Rows from block 5 of the encoder of a small image denoising autoencoder, named by matrix and row number. Rows with one number belong to one neuron. Each number is 50 + 12 x the weight over its row's rms, rounded and kept within 0 to 99. All counts start at 0. After the name is the row's rms in percent of the matrix's.
After each neuron's rows are labels from the 100 images, of 14976, where the neuron reaches its highest value: "strongest on" is what is common among them. Only what is clearly more common there than usual is listed. The data: gratings and oriented noise at many angles and scales.
# fc1: MLP up (encoder.blocks.5.mlp.fc1.weight, 1536x256), inputs 128-255
# fc2: MLP down (encoder.blocks.5.mlp.fc2.weight, 256x1536, transposed), outputs 128-255

fc1.410 110:62 38 62 65 46 51 59 34 37 33 25 61 30 71 66 45 69 56 39 59 59 49 67 39 51 54 38 52 52 55 59 51 57 49 48 51 41 34 47 73 31 50 60 23 63 77 36 58 49 42 65 70 49 37 60 46 56 72 27 52 40 30 46 22 51 79 48 53 48 33 67 47 53 44 43 49 73 34 54 51 56 48 63 78 67 63 54 61 40 56 53 44 74 59 10 50 47 33 35 40 49 48 67 57 43 63 48 44 46 60 66 65 47 30 42 71 69 44 44 47 37 34 41 75 55 52 26 45
fc2.410 095:62 35 51 39 33 44 48 51 33 52 41 44 55 57 42 45 39 68 40 71 39 43 57 41 43 56 25 36 44 43 48 48 57 43 40 49 54 38 42 38 37 48 59 47 59 45 50 53 55 46 45 52 71 65 99 30 47 55 74 60 60 55 41 66 57 69 46 43 58 33 50 26 36 49 47 46 60 51 52 37 48 53 52 49 57 49 43 33 29 67 65 40 71 63 39 46 36 47 49 42 53 58 59 40 57 67 40 46 45 28 58 46 53 35 28 49 52 44 53 54 39 44 43 39 39 34 39 42
strongest on: very fine; stripes at 60 degrees; square grating

fc1.296 098:58 48 41 68 49 46 68 47 53 46 90 37 47 42 48 46 57 54 61 48 55 41 60 43 58 15 49 55 56 75 43 49 53 36 58 30 38 43 54 37 48 71 46 69 55 53 60 43 51 26 66 67 45 56 52 53 56 69 60 79 47 26 46 53 66 35 44 45 41 42 53 53 61 43 47 45 49 50 26 74 61 38 54 48 68 45 38 26 55 47 52 51 52 55 53 75 52 49 32 26 35 55 60 36 41 57 46 53 69 49 64 52 51 51 49 37 49 45 51 47 62 41 37 48 35 48 62 46
fc2.296 103:46 60 50 43 49 53 37 51 69 51 39 54 42 58 44 46 71 41 73 73 60 45 47 68 43 36 61 37 70 62 44 44 42 58 43 41 55 55 45 47 74 55 31 36 61 33 52 43 45 40 51 49 46 45 30 63 54 45 46 14 32 62 44 45 53 49 59 48 55 51 52 62 51 56 65 42 50 53 69 57 47 57 47 59 25 52 30 90 62 56 43 76 41 29 46 54 62 56 50 73 42 41 37 66 52 63 34 49 67 44 52 42 55 70 47 54 56 51 41 59 34 47 65 51 53 43 38 40
strongest on: coloured; dashes

fc1.50 096:66 42 41 19 35 42 63 39 80 34 56 51 52 51 55 51 58 45 50 47 48 57 49 31 59 43 30 48 52 54 48 56 70 72 35 52 59 45 29 63 57 54 58 44 63 73 32 54 46 42 35 25 54 36 65 42 59 55 72 51 40 23 65 48 56 60 51 70 50 52 51 64 53 59 58 51 62 56 57 43 41 41 29 52 52 56 49 45 56 40 48 66 48 57 68 42 50 60 66 45 53 47 34 40 51 53 46 36 66 49 55 47 55 68 57 91 55 54 37 53 54 44 49 60 44 44 58 35
fc2.50 079:55 51 62 51 50 45 34 53 37 55 38 61 58 38 58 54 40 54 59 49 47 33 62 38 40 45 15 54 61 35 40 63 48 38 48 45 43 56 58 37 53 38 46 66 55 53 63 47 33 67 45 48 56 62 99 46 70 53 51 51 44 48 50 44 57 44 59 40 51 53 41 41 30 47 38 53 42 55 55 47 42 50 49 59 42 49 61 55 35 52 51 48 47 39 39 48 52 52 32 55 61 48 46 53 61 47 56 45 43 51 61 68 53 38 50 34 37 64 53 51 55 53 46 62 36 53 42 53
strongest on: very fine; square grating; stripes at 165 degrees

fc1.323 122:61 41 35 57 62 35 55 45 48 47 51 53 55 42 39 33 34 52 36 46 69 35 74 60 55 58 37 31 55 50 70 39 67 56 33 45 44 68 19 51 56 52 48 37 58 47 55 53 65 73 62 70 48 64 58 48 50 52 58 47 55 57 48 59 39 44 55 29 62 46 38 77 52 56 45 49 49 42 43 62 60 52 46 65 41 59 63 74 54 38 64 66 58 61 27 48 39 38 63 38 75 48 53 48 56 63 51 30 57 40 60 57 41 70 62 48 56 45 53 53 56 47 66 66 42 52 32 35
fc2.323 103:64 40 70 34 39 50 52 55 64 50 35 54 68 57 66 40 38 60 40 68 27 59 53 41 31 52 35 57 46 38 46 57 28 39 65 66 42 36 50 28 36 49 74 55 79 53 47 41 45 49 41 58 68 46 56 50 29 45 76 49 63 53 57 36 49 53 23 52 59 51 48 62 48 59 37 50 72 66 60 35 51 46 44 49 49 45 29 61 34 65 37 54 57 47 62 41 78 54 60 42 40 41 47 52 69 63 41 50 53 42 72 55 46 65 43 42 44 70 67 45 38 42 46 19 42 46 60 50
strongest on: very fine; coloured; square grating

fc1.596 125:58 69 40 56 49 62 60 41 32 36 49 59 64 58 14 53 42 61 49 54 57 39 42 68 28 48 39 39 40 45 68 47 40 37 53 43 29 61 47 61 45 69 33 32 38 46 50 61 54 47 55 43 46 51 63 57 62 76 65 73 44 60 20 47 48 42 59 40 63 47 69 32 55 37 48 16 43 65 56 56 44 66 55 49 58 61 42 44 68 63 36 58 61 52 39 76 68 42 36 88 55 70 37 49 36 61 44 41 54 31 53 32 65 46 58 47 41 26 60 51 28 39 55 50 48 49 68 48
fc2.596 093:55 45 50 60 52 48 48 49 75 57 52 40 32 33 64 52 51 31 50 56 59 62 42 46 70 48 46 76 71 77 61 34 50 51 32 51 72 39 39 49 54 37 54 75 48 39 39 48 62 52 42 48 52 53 93 60 45 30 40 44 37 39 70 51 45 35 64 65 45 43 31 69 43 63 47 80 67 46 51 54 43 41 60 55 51 53 35 45 60 38 76 55 46 56 65 34 62 43 62 54 43 16 67 50 47 45 39 48 36 65 39 50 31 58 49 30 51 58 45 59 58 48 65 50 61 61 54 51
strongest on: very fine; stripes at 150 degrees; stripes at 135 degrees

fc1.154 110:56 63 58 44 53 58 30 51 64 55 44 44 75 64 53 38 44 51 56 61 46 42 42 69 71 62 36 42 47 44 50 32 54 40 48 48 45 42 67 42 47 62 48 28 57 47 51 64 56 40 34 52 44 62 67 62 47 62 52 54 46 41 27 57 41 36 64 49 62 48 61 51 40 46 51 43 64 54 41 50 42 35 41 52 62 47 51 45 51 60 52 51 69 68 43 61 46 42 30 75 50 54 63 65 63 77 31 40 71 54 58 34 60 43 59 53 42 37 42 52 56 47 70 64 59 66 46 39
fc2.154 110:46 50 12 64 56 53 56 52 59 39 51 43 45 32 37 67 48 31 47 37 56 46 56 48 48 37 38 58 57 68 57 52 66 59 39 45 65 67 41 68 56 34 47 58 45 50 44 49 60 52 72 40 46 33 88 57 63 52 42 48 24 61 58 52 76 35 77 57 48 54 68 52 89 48 45 53 56 56 51 74 47 62 54 53 49 48 69 42 59 40 54 51 31 47 53 41 31 47 36 52 68 42 48 54 50 31 64 60 31 53 47 64 39 41 48 42 48 52 45 54 51 51 54 57 60 43 60 61
strongest on: stripes at 75 degrees; fine; square grating

fc1.113 130:54 51 49 46 56 53 58 53 53 43 53 44 27 69 68 45 52 56 35 57 61 49 60 48 42 47 46 55 51 37 55 55 38 48 31 29 45 70 36 50 52 42 42 46 60 50 26 46 51 45 30 66 43 49 54 47 56 40 42 61 50 50 56 54 59 77 34 44 78 21 65 37 56 51 45 36 65 65 46 54 52 52 50 61 45 50 16 52 48 31 61 46 56 45 65 33 59 46 43 56 56 45 63 50 54 53 53 45 31 44 53 51 28 48 32 34 61 43 37 43 41 46 40 60 46 30 60 45
fc2.113 126:52 45 49 62 56 60 39 52 34 60 41 62 38 46 40 38 39 68 53 61 52 50 28 29 60 49 52 53 59 66 52 43 58 50 45 51 57 41 23 43 54 52 49 57 67 56 43 65 42 62 56 58 53 38 40 41 52 49 64 32 48 59 50 83 62 56 64 67 39 34 38 49 42 53 53 63 41 29 66 71 54 63 54 39 40 50 47 72 39 48 51 65 29 41 61 47 40 49 70 49 45 59 52 57 56 50 36 53 71 55 61 52 50 39 38 62 53 62 23 51 28 49 58 37 45 40 34 19
strongest on: very fine; coloured; stripes at 60 degrees; angle: stripes at 120 degrees

fc1.187 100:67 70 25 40 58 48 57 28 60 66 36 62 69 66 68 54 72 42 27 60 50 49 48 50 39 50 30 43 50 46 55 48 36 38 54 34 46 36 65 65 36 49 62 57 57 57 39 59 52 40 39 32 55 42 67 75 46 52 69 41 46 58 40 56 55 68 37 67 42 38 52 45 74 54 19 56 51 64 28 34 43 42 65 52 35 68 60 60 57 73 19 58 51 61 57 61 52 25 47 58 48 48 51 64 50 55 50 38 42 70 50 64 51 46 37 31 55 63 43 51 37 56 49 42 54 63 63 58
fc2.187 099:60 42 46 43 61 48 49 46 63 49 42 49 55 57 45 41 56 40 45 58 41 44 46 48 55 87 21 38 53 31 38 65 40 38 50 55 63 64 49 47 40 44 59 43 68 56 50 45 50 59 51 67 69 25 99 63 51 40 58 46 40 59 44 42 58 65 52 41 73 21 45 63 72 64 46 24 57 65 61 40 55 25 53 56 54 54 40 50 38 51 12 48 45 58 52 43 51 46 48 48 43 36 56 45 60 39 63 40 54 56 54 52 57 53 65 41 66 71 49 55 39 47 50 41 44 58 69 64
strongest on: coloured; dashes; stripes at 120 degrees

fc1.507 106:49 83 29 31 44 56 43 49 46 45 64 72 48 52 71 54 54 30 39 35 38 41 28 65 75 74 48 51 49 46 60 63 55 37 74 59 57 50 51 49 38 68 58 51 48 49 64 48 41 64 61 35 47 46 53 70 33 47 33 45 32 47 39 39 53 55 51 41 44 53 38 74 61 58 54 28 48 56 39 64 49 18 49 49 45 58 51 63 39 37 34 46 41 52 42 70 48 51 46 55 40 60 64 59 60 50 57 44 59 81 60 27 53 59 60 54 38 36 69 33 41 51 68 38 52 52 57 74
fc2.507 131:57 35 38 50 65 34 62 50 62 59 41 15 24 45 36 64 67 56 50 56 64 61 38 47 55 45 61 47 50 71 43 28 52 59 36 50 70 61 40 49 56 49 48 44 52 48 36 62 48 51 45 44 57 47 35 47 78 65 51 37 58 63 63 56 36 35 55 48 63 47 68 43 58 63 51 53 59 43 81 65 45 61 48 51 48 50 49 42 61 60 45 61 41 62 75 45 43 50 55 57 70 38 43 38 44 37 46 58 69 33 48 71 27 67 35 54 75 56 39 78 50 51 35 48 61 59 53 26
strongest on: stripes at 75 degrees; medium

fc1.568 112:58 58 57 48 50 42 19 58 56 68 53 39 79 41 66 49 58 40 44 42 43 38 53 55 53 41 45 41 30 57 73 35 62 60 46 23 51 56 49 60 51 43 31 46 57 44 52 41 46 22 58 73 43 51 57 44 72 64 48 47 66 37 35 47 42 60 48 25 48 57 40 38 54 45 48 73 39 54 51 47 27 48 51 54 45 45 59 72 48 39 56 63 42 46 63 48 43 52 42 65 57 35 53 49 50 53 45 51 54 72 28 42 56 40 48 62 43 35 43 45 59 43 43 72 54 68 45 52
fc2.568 117:38 44 56 39 50 44 74 53 29 62 47 32 24 38 63 61 41 59 34 49 42 68 47 45 59 50 46 62 20 53 50 39 44 49 45 55 50 38 63 44 34 67 56 62 32 44 57 61 49 52 22 56 61 42 59 22 56 42 44 74 66 39 69 39 30 43 33 48 45 50 51 61 39 38 53 30 43 34 44 38 57 66 55 50 64 48 43 27 54 54 39 29 53 63 60 54 59 48 52 32 41 38 57 33 46 34 50 64 48 38 56 70 20 67 57 38 68 57 49 50 71 50 27 37 53 55 47 34
strongest on: coloured; fine; stripes at 120 degrees; angle: stripes at 105 degrees

fc1.479 010:47 49 55 51 37 31 56 64 43 57 60 49 57 46 36 48 59 52 40 36 26 59 56 48 77 46 49 56 44 37 80 45 44 45 55 34 50 45 62 44 56 51 62 49 33 49 69 58 54 38 41 49 46 44 48 64 46 67 65 36 66 49 33 48 55 49 44 51 39 45 43 46 49 39 68 18 53 57 57 62 43 58 53 61 71 61 55 40 37 50 49 98 50 33 59 47 44 38 51 10 57 49 17 50 74 56 33 51 43 52 71 21 44 54 46 44 54 42 55 61 44 53 58 42 58 48 52 58
fc2.479 017:55 40 44 58 64 53 47 53 44 59 49 49 49 51 57 35 58 59 39 56 47 45 47 38 52 52 70 37 51 51 43 49 99 59 53 61 43 44 59 47 43 49 48 49 47 59 44 56 42 70 43 39 52 43 60 33 58 65 61 54 47 59 66 52 35 44 65 32 74 56 74 49 41 41 45 76 61 47 47 47 53 43 62 54 59 40 35 45 56 47 51 62 39 56 55 63 51 55 73 57 36 35 56 58 41 35 56 60 45 36 46 55 68 35 69 19 54 63 53 55 64 48 59 38 60 40 49 46
strongest on: coloured; very fine; stripes at 165 degrees

fc1.755 116:64 56 39 57 45 36 33 65 56 72 62 36 69 48 41 58 66 67 51 70 52 51 57 69 43 41 29 36 32 72 48 32 56 52 57 29 26 24 46 56 46 56 55 57 60 29 32 50 46 32 54 44 67 49 60 56 52 46 54 53 52 54 32 72 56 44 47 59 42 37 53 57 65 44 46 58 48 51 23 66 52 30 56 46 41 34 37 52 42 67 73 70 49 69 44 60 65 43 54 19 53 45 40 47 46 53 48 43 59 54 61 49 53 42 46 34 55 42 52 60 57 44 79 46 48 53 22 47
fc2.755 137:56 45 75 49 44 45 38 60 57 40 38 41 41 44 49 50 56 64 54 81 61 35 41 44 45 33 32 51 50 73 27 47 54 41 43 39 38 29 42 40 54 69 41 49 53 29 49 50 40 26 67 44 67 49 87 48 46 58 50 43 48 49 54 65 62 41 64 66 56 51 34 58 49 44 51 55 43 42 58 61 46 58 52 44 42 40 31 42 43 68 67 52 50 55 67 38 60 48 59 60 20 53 46 51 57 61 26 48 55 52 50 41 51 58 56 28 51 53 38 63 36 49 73 38 34 34 27 45
strongest on: dashes

fc1.594 120:68 51 26 71 34 61 45 31 56 50 61 57 66 64 59 41 37 58 41 24 41 54 52 57 48 50 31 35 62 46 48 48 42 59 39 49 53 49 44 61 55 41 54 29 52 71 47 61 57 66 52 78 47 63 63 62 46 66 67 61 51 58 42 29 59 61 37 29 65 35 51 45 61 52 36 29 66 42 56 50 43 35 48 46 60 73 71 44 26 56 36 56 52 59 62 59 64 33 63 77 70 62 57 52 37 46 55 27 57 62 36 57 52 50 62 50 53 44 59 57 35 37 51 53 49 46 78 50
fc2.594 103:53 39 41 81 65 52 55 44 39 63 51 48 59 55 41 54 41 54 44 30 50 54 40 40 43 69 35 38 50 31 45 63 54 52 51 54 55 72 55 51 44 40 52 45 46 69 45 53 49 80 39 66 52 58 99 53 59 66 53 58 46 53 46 45 45 49 42 28 60 51 56 19 58 50 43 38 46 56 54 57 48 39 55 49 54 57 59 33 44 46 24 47 35 63 43 53 60 44 45 46 75 50 41 49 47 48 63 38 61 58 48 52 64 60 59 60 48 59 55 54 44 46 49 51 51 66 57 39
strongest on: dashes; medium; stripes at 150 degrees

fc1.411 016:54 51 71 30 63 64 58 48 45 31 62 57 48 55 36 43 51 38 37 34 44 55 48 62 62 55 50 65 46 41 53 64 08 43 53 33 40 63 32 40 30 49 59 55 62 45 13 37 55 45 55 80 47 58 48 43 29 52 47 69 43 38 46 26 60 56 71 50 61 44 30 41 45 56 78 42 37 45 61 40 82 46 54 45 58 55 34 68 43 45 37 92 59 65 33 56 52 46 51 50 47 48 43 58 53 40 46 44 72 36 67 66 29 55 47 53 52 55 60 30 55 50 53 37 50 59 32 51
fc2.411 020:61 47 43 52 63 53 48 59 36 76 52 46 31 64 65 49 58 52 57 50 50 52 47 32 46 42 73 50 56 46 58 43 21 41 47 63 47 56 60 54 37 60 46 40 55 47 42 61 41 59 42 22 57 60 56 39 59 47 13 51 59 57 57 57 41 52 37 39 29 59 35 49 38 61 45 48 79 48 51 45 36 57 60 42 76 49 69 51 42 50 55 37 60 47 44 49 65 50 50 51 67 18 77 45 46 45 55 36 41 36 52 83 56 52 36 46 36 47 61 58 62 48 59 41 50 39 52 33
strongest on: very fine; coloured; square grating; angle: stripes at 0 degrees

fc1.684 146:55 73 46 28 53 53 50 52 31 38 55 33 38 62 29 77 43 62 50 55 50 38 39 77 61 57 36 35 53 47 34 50 57 54 45 35 44 62 21 53 42 59 54 31 53 42 31 49 64 58 60 50 46 43 65 75 57 64 44 70 32 42 45 68 61 47 47 43 69 42 57 33 62 50 51 49 66 54 52 48 46 40 44 31 49 51 46 58 70 47 57 51 76 57 51 45 44 51 45 52 64 65 66 42 39 60 40 36 44 30 27 48 49 13 24 50 68 32 53 53 32 48 58 49 58 43 48 63
fc2.684 165:56 55 39 68 60 49 55 51 92 70 44 43 52 52 67 48 64 21 52 43 46 71 63 57 18 56 57 39 44 46 43 47 33 44 49 61 63 68 76 53 51 47 48 49 48 47 58 49 54 50 39 42 51 44 26 63 40 63 22 53 51 45 51 06 43 48 50 41 49 68 64 61 64 63 44 37 56 49 53 51 29 47 49 68 52 50 45 44 55 59 34 49 45 51 53 60 65 50 37 49 45 17 30 50 56 32 63 39 51 52 59 44 42 90 76 43 50 46 50 50 63 48 39 66 78 73 56 63
strongest on: very fine; square grating; stripes at 120 degrees

fc1.519 114:52 54 21 49 41 44 50 52 39 43 57 48 41 39 36 55 57 38 25 36 58 37 53 54 46 55 48 75 42 59 60 48 40 59 46 46 36 62 53 72 52 37 65 31 61 37 54 39 64 73 57 76 56 40 55 45 61 49 51 42 57 57 48 70 42 39 50 92 28 48 39 49 61 31 34 44 45 53 47 50 54 51 51 41 55 59 42 58 85 32 58 52 52 58 41 34 54 53 49 31 46 37 70 61 52 25 57 49 32 85 37 48 32 32 27 44 44 55 39 28 59 50 48 58 45 59 64 89
fc2.519 121:39 43 55 45 46 41 46 49 59 65 36 42 34 71 52 64 49 57 62 46 65 68 53 65 59 50 60 14 41 54 21 51 49 52 57 48 54 47 58 49 52 54 22 63 43 49 64 71 53 44 43 50 52 31 35 57 52 48 30 50 48 52 35 44 59 67 44 48 55 48 57 51 57 53 69 44 42 40 65 59 51 61 56 60 47 51 52 34 21 53 48 49 33 56 61 51 50 44 27 63 56 49 39 38 43 39 50 51 68 38 44 49 60 55 68 49 77 45 42 73 41 53 44 48 60 50 06 34
strongest on: stripes at 75 degrees; medium; stripes at 60 degrees

fc1.221 124:56 66 46 49 36 58 53 67 61 28 47 49 53 47 37 44 52 60 55 32 56 62 50 66 58 45 31 45 38 59 56 48 49 51 64 62 53 32 47 49 36 41 73 37 67 59 50 46 36 47 32 39 40 72 64 58 52 60 52 41 26 55 46 34 71 49 59 52 73 65 85 40 56 65 48 46 68 38 54 68 36 50 27 36 55 28 67 60 49 42 68 52 47 50 62 61 78 60 39 52 64 55 59 57 48 73 48 43 57 38 66 45 51 86 51 30 40 25 38 53 66 42 71 38 43 39 33 58
fc2.221 151:57 47 41 41 52 51 53 58 57 22 41 51 80 48 41 60 46 70 53 36 52 63 59 39 44 44 29 41 50 56 27 50 57 48 67 68 41 37 46 48 48 46 65 30 58 64 39 51 21 47 31 05 56 68 85 67 54 58 60 47 28 60 40 51 49 43 62 55 49 73 58 42 64 75 41 61 68 56 58 52 38 51 48 43 44 41 46 46 49 63 70 50 35 52 59 54 64 49 48 53 47 39 44 58 57 82 47 45 55 32 55 45 54 90 44 39 43 52 30 57 48 42 63 39 39 20 52 44
strongest on: dashes

fc1.149 129:58 51 47 76 69 57 49 64 39 59 57 32 51 52 57 31 63 48 43 71 46 44 65 57 61 40 34 39 41 54 43 36 57 34 25 37 70 54 48 39 32 64 42 52 69 30 54 38 49 30 78 60 53 59 61 54 42 60 43 57 51 44 50 82 87 51 33 32 47 62 65 51 57 54 57 45 63 40 22 58 54 51 42 64 48 26 47 57 62 51 61 53 65 44 42 62 61 52 33 47 48 48 51 60 51 72 39 52 67 28 68 41 40 43 54 41 48 36 63 49 48 40 63 59 51 39 51 39
fc2.149 160:60 39 39 76 64 45 42 57 26 53 37 44 42 41 38 22 58 33 45 71 54 36 30 37 32 46 29 33 57 50 57 35 74 38 41 45 75 60 35 30 48 55 48 62 58 37 45 41 40 42 79 52 67 50 83 56 32 69 40 42 60 54 49 84 65 55 64 36 59 56 36 44 39 57 33 36 45 41 62 68 36 67 50 40 45 40 22 35 52 48 61 48 57 59 25 55 11 46 63 52 41 51 34 51 61 78 43 41 59 36 56 34 45 49 43 54 47 40 47 62 41 45 66 59 44 45 55 37
strongest on: stripes at 45 degrees; stripes at 30 degrees

fc1.620 101:65 45 58 61 43 47 44 36 60 50 43 61 49 66 63 41 50 26 33 61 35 50 53 63 46 71 34 49 66 50 57 54 53 61 56 67 42 54 38 56 37 60 39 35 48 19 37 29 75 48 44 60 45 36 59 55 52 53 43 45 53 40 48 47 49 50 42 47 60 60 60 52 50 26 58 40 63 44 46 66 51 54 59 48 77 66 57 66 42 53 71 40 39 52 74 52 74 44 55 59 59 36 61 43 45 35 44 39 61 57 51 38 61 38 51 51 40 50 59 44 53 43 91 39 68 61 46 56
fc2.620 117:54 35 37 57 55 47 54 48 54 41 53 32 30 40 55 52 50 38 33 71 43 45 46 58 41 41 48 57 47 68 49 52 44 52 62 63 40 60 44 40 42 79 56 57 47 25 48 28 97 63 46 44 40 47 63 43 74 67 31 58 43 43 59 49 53 27 48 44 47 52 49 69 52 43 49 42 61 63 49 84 46 50 60 34 58 52 44 26 50 27 44 46 39 64 56 68 60 40 54 39 28 49 41 45 48 54 32 46 60 59 47 49 48 48 41 39 53 56 59 54 52 46 47 36 84 60 57 45
strongest on: coloured

fc1.515 105:71 49 76 66 59 58 40 66 56 50 32 33 55 51 38 44 69 57 52 53 78 49 55 54 51 62 25 60 55 58 62 54 41 53 60 57 55 45 56 50 35 50 55 36 61 43 62 48 50 36 48 41 46 49 65 46 37 51 66 39 46 21 49 47 56 45 61 59 56 54 55 51 50 48 58 49 53 59 36 51 47 68 40 50 49 38 42 84 51 68 42 51 54 71 56 40 50 52 51 39 49 59 37 53 50 70 52 43 53 72 56 59 68 63 36 31 57 64 38 49 42 67 59 39 45 50 62 58
fc2.515 082:58 53 48 39 39 47 46 54 59 53 44 53 45 49 58 67 45 61 50 59 40 57 63 38 48 41 23 53 44 42 27 59 43 43 67 68 29 38 60 35 47 69 59 50 57 37 56 64 44 50 20 46 63 54 99 39 69 61 49 58 58 54 57 40 46 30 49 35 37 59 52 60 51 54 42 39 73 74 52 41 42 36 57 60 48 47 52 44 33 71 29 49 47 48 69 56 73 44 35 50 38 26 53 50 61 48 50 41 59 44 61 62 39 73 58 27 44 72 62 51 50 49 37 21 50 45 47 46
strongest on: dashes; very fine; stripes at 135 degrees

fc1.243 107:63 65 41 57 59 59 65 25 42 64 48 68 56 52 50 46 48 47 49 33 40 50 63 35 52 56 30 16 51 39 74 59 38 40 39 44 59 55 54 61 67 38 57 45 58 57 45 60 49 40 63 29 48 47 67 52 63 48 28 49 56 66 48 55 61 62 64 43 69 52 59 34 55 71 37 29 53 51 48 32 51 36 66 60 40 72 62 32 62 50 29 64 54 61 47 36 38 28 54 68 68 46 54 51 56 53 58 43 43 63 49 43 58 42 65 43 67 45 55 47 57 22 65 57 43 58 72 36
fc2.243 075:59 48 41 43 39 44 50 40 60 48 44 41 35 50 56 74 55 49 58 51 56 49 64 51 43 30 27 52 48 53 29 49 76 52 54 60 45 57 58 44 49 65 48 51 46 48 51 58 47 50 36 39 55 61 99 38 66 72 37 52 48 53 57 48 51 29 68 60 22 59 61 52 60 48 46 58 69 55 56 75 41 54 68 65 51 60 52 42 40 56 66 49 38 49 70 50 59 35 27 55 38 39 45 46 53 39 50 37 53 36 52 56 34 65 53 25 45 52 51 60 53 31 42 47 64 55 30 48
strongest on: square grating; dashes; stripes at 150 degrees

fc1.365 099:54 70 58 32 50 61 60 43 54 52 59 56 62 47 44 44 45 53 33 16 54 63 50 50 50 49 42 60 51 53 51 48 50 55 04 59 90 69 40 69 48 37 64 40 51 83 34 52 66 73 67 40 20 35 57 57 53 43 76 43 38 39 43 53 67 57 46 55 68 28 50 31 56 75 45 41 54 46 54 57 42 74 47 44 59 62 69 69 62 62 44 51 48 58 36 37 53 43 56 41 53 50 45 47 22 50 47 40 45 42 32 47 43 60 29 47 64 60 58 44 60 58 58 60 63 47 65 53
fc2.365 116:46 28 37 44 45 19 53 53 68 49 41 12 46 66 44 66 58 47 54 36 79 62 57 71 42 51 57 33 57 47 38 44 54 62 33 46 59 67 53 55 55 27 31 57 32 59 52 54 59 56 54 46 50 41 44 65 54 56 37 50 49 68 49 31 44 52 30 39 48 43 65 32 72 54 58 42 57 59 73 52 47 50 50 57 45 45 49 15 51 47 47 48 46 71 63 51 53 45 26 72 74 48 38 31 37 40 58 44 42 40 32 58 57 59 51 57 70 45 62 87 48 52 51 53 66 53 43 57
strongest on: stripes at 75 degrees; stripes at 60 degrees

fc1.47 108:63 39 36 53 37 41 56 56 42 50 66 41 57 52 45 59 46 36 42 51 67 53 29 54 65 34 42 61 28 62 51 38 61 43 46 46 74 41 34 67 59 54 42 33 51 55 44 39 77 60 64 50 36 68 57 44 44 56 68 51 42 79 34 52 64 38 39 62 52 53 43 73 59 57 57 39 57 43 58 61 61 30 49 42 36 52 46 51 41 41 32 61 45 67 42 42 56 51 24 42 46 43 55 68 49 63 64 44 60 43 34 38 74 27 65 56 76 43 45 49 58 47 54 76 68 44 29 36
fc2.47 105:53 62 42 58 51 50 33 50 49 40 43 55 44 27 50 58 44 44 79 56 63 49 49 49 66 76 48 56 62 77 48 49 50 40 52 76 48 28 55 61 68 62 35 34 46 28 57 55 77 31 26 37 57 56 53 41 69 42 07 38 43 35 55 49 49 47 67 75 40 56 49 83 45 62 54 58 45 44 55 50 42 50 54 44 36 53 51 72 55 34 67 61 43 27 66 62 51 47 45 68 22 45 60 56 53 66 45 44 40 56 43 53 45 32 48 26 46 49 47 56 56 51 55 38 70 60 44 53
strongest on: coloured; dashes

fc1.328 118:52 68 56 53 58 53 54 44 57 63 44 64 38 45 36 67 57 55 45 58 47 45 43 48 16 50 40 73 39 60 45 55 37 47 41 28 53 76 41 82 53 56 30 43 39 48 27 50 43 42 67 68 48 49 62 59 65 55 44 57 51 46 40 51 73 43 64 44 40 43 63 36 54 33 48 22 37 14 40 56 54 53 45 20 57 54 51 45 73 49 56 50 60 40 46 45 41 50 60 49 47 50 29 52 41 44 36 49 45 61 51 51 39 50 56 44 57 44 51 49 37 44 60 51 43 43 33 69
fc2.328 104:50 55 29 63 56 56 44 51 71 58 52 57 52 64 48 42 51 30 62 33 56 77 58 50 73 57 54 38 65 49 48 43 51 55 83 73 51 37 52 49 54 50 49 50 48 49 53 54 58 40 36 33 35 50 63 49 43 49 34 51 33 55 37 55 58 56 80 68 48 71 40 59 49 61 46 89 76 60 47 54 33 42 55 71 51 51 65 44 39 52 49 50 37 46 53 54 47 47 35 54 67 43 65 61 47 44 63 27 63 41 47 46 67 35 45 64 42 42 39 47 60 51 26 58 72 57 42 46
strongest on: coloured; stripes at 0 degrees; stripes at 15 degrees

fc1.255 125:61 55 28 54 46 55 50 45 47 42 51 51 41 50 62 51 63 40 31 36 49 67 49 51 62 54 35 56 67 50 61 56 41 47 41 50 61 42 44 50 53 42 68 52 70 46 42 41 45 74 67 47 56 47 65 62 38 45 57 55 18 58 34 59 86 68 55 66 65 57 48 65 42 61 27 56 75 57 54 49 37 33 43 56 48 56 35 58 49 33 59 59 52 53 50 51 41 42 49 48 50 21 46 59 42 74 58 44 46 57 43 33 38 69 41 55 52 61 52 46 47 31 76 50 37 35 55 61
fc2.255 101:50 42 22 47 52 48 46 45 45 76 47 51 10 68 63 36 47 41 53 54 56 57 44 50 62 42 28 48 61 57 78 50 61 51 47 45 67 64 42 41 50 50 45 63 55 48 48 48 52 78 50 89 48 28 99 40 55 45 63 44 45 40 59 66 56 67 40 43 43 30 43 55 47 49 47 29 58 55 54 68 59 42 53 74 51 59 22 52 41 35 61 52 65 47 46 45 16 50 49 51 42 26 73 44 50 42 43 49 44 55 49 37 37 54 55 45 55 59 42 54 49 42 45 32 59 51 44 50
strongest on: dashes; fine; stripes at 120 degrees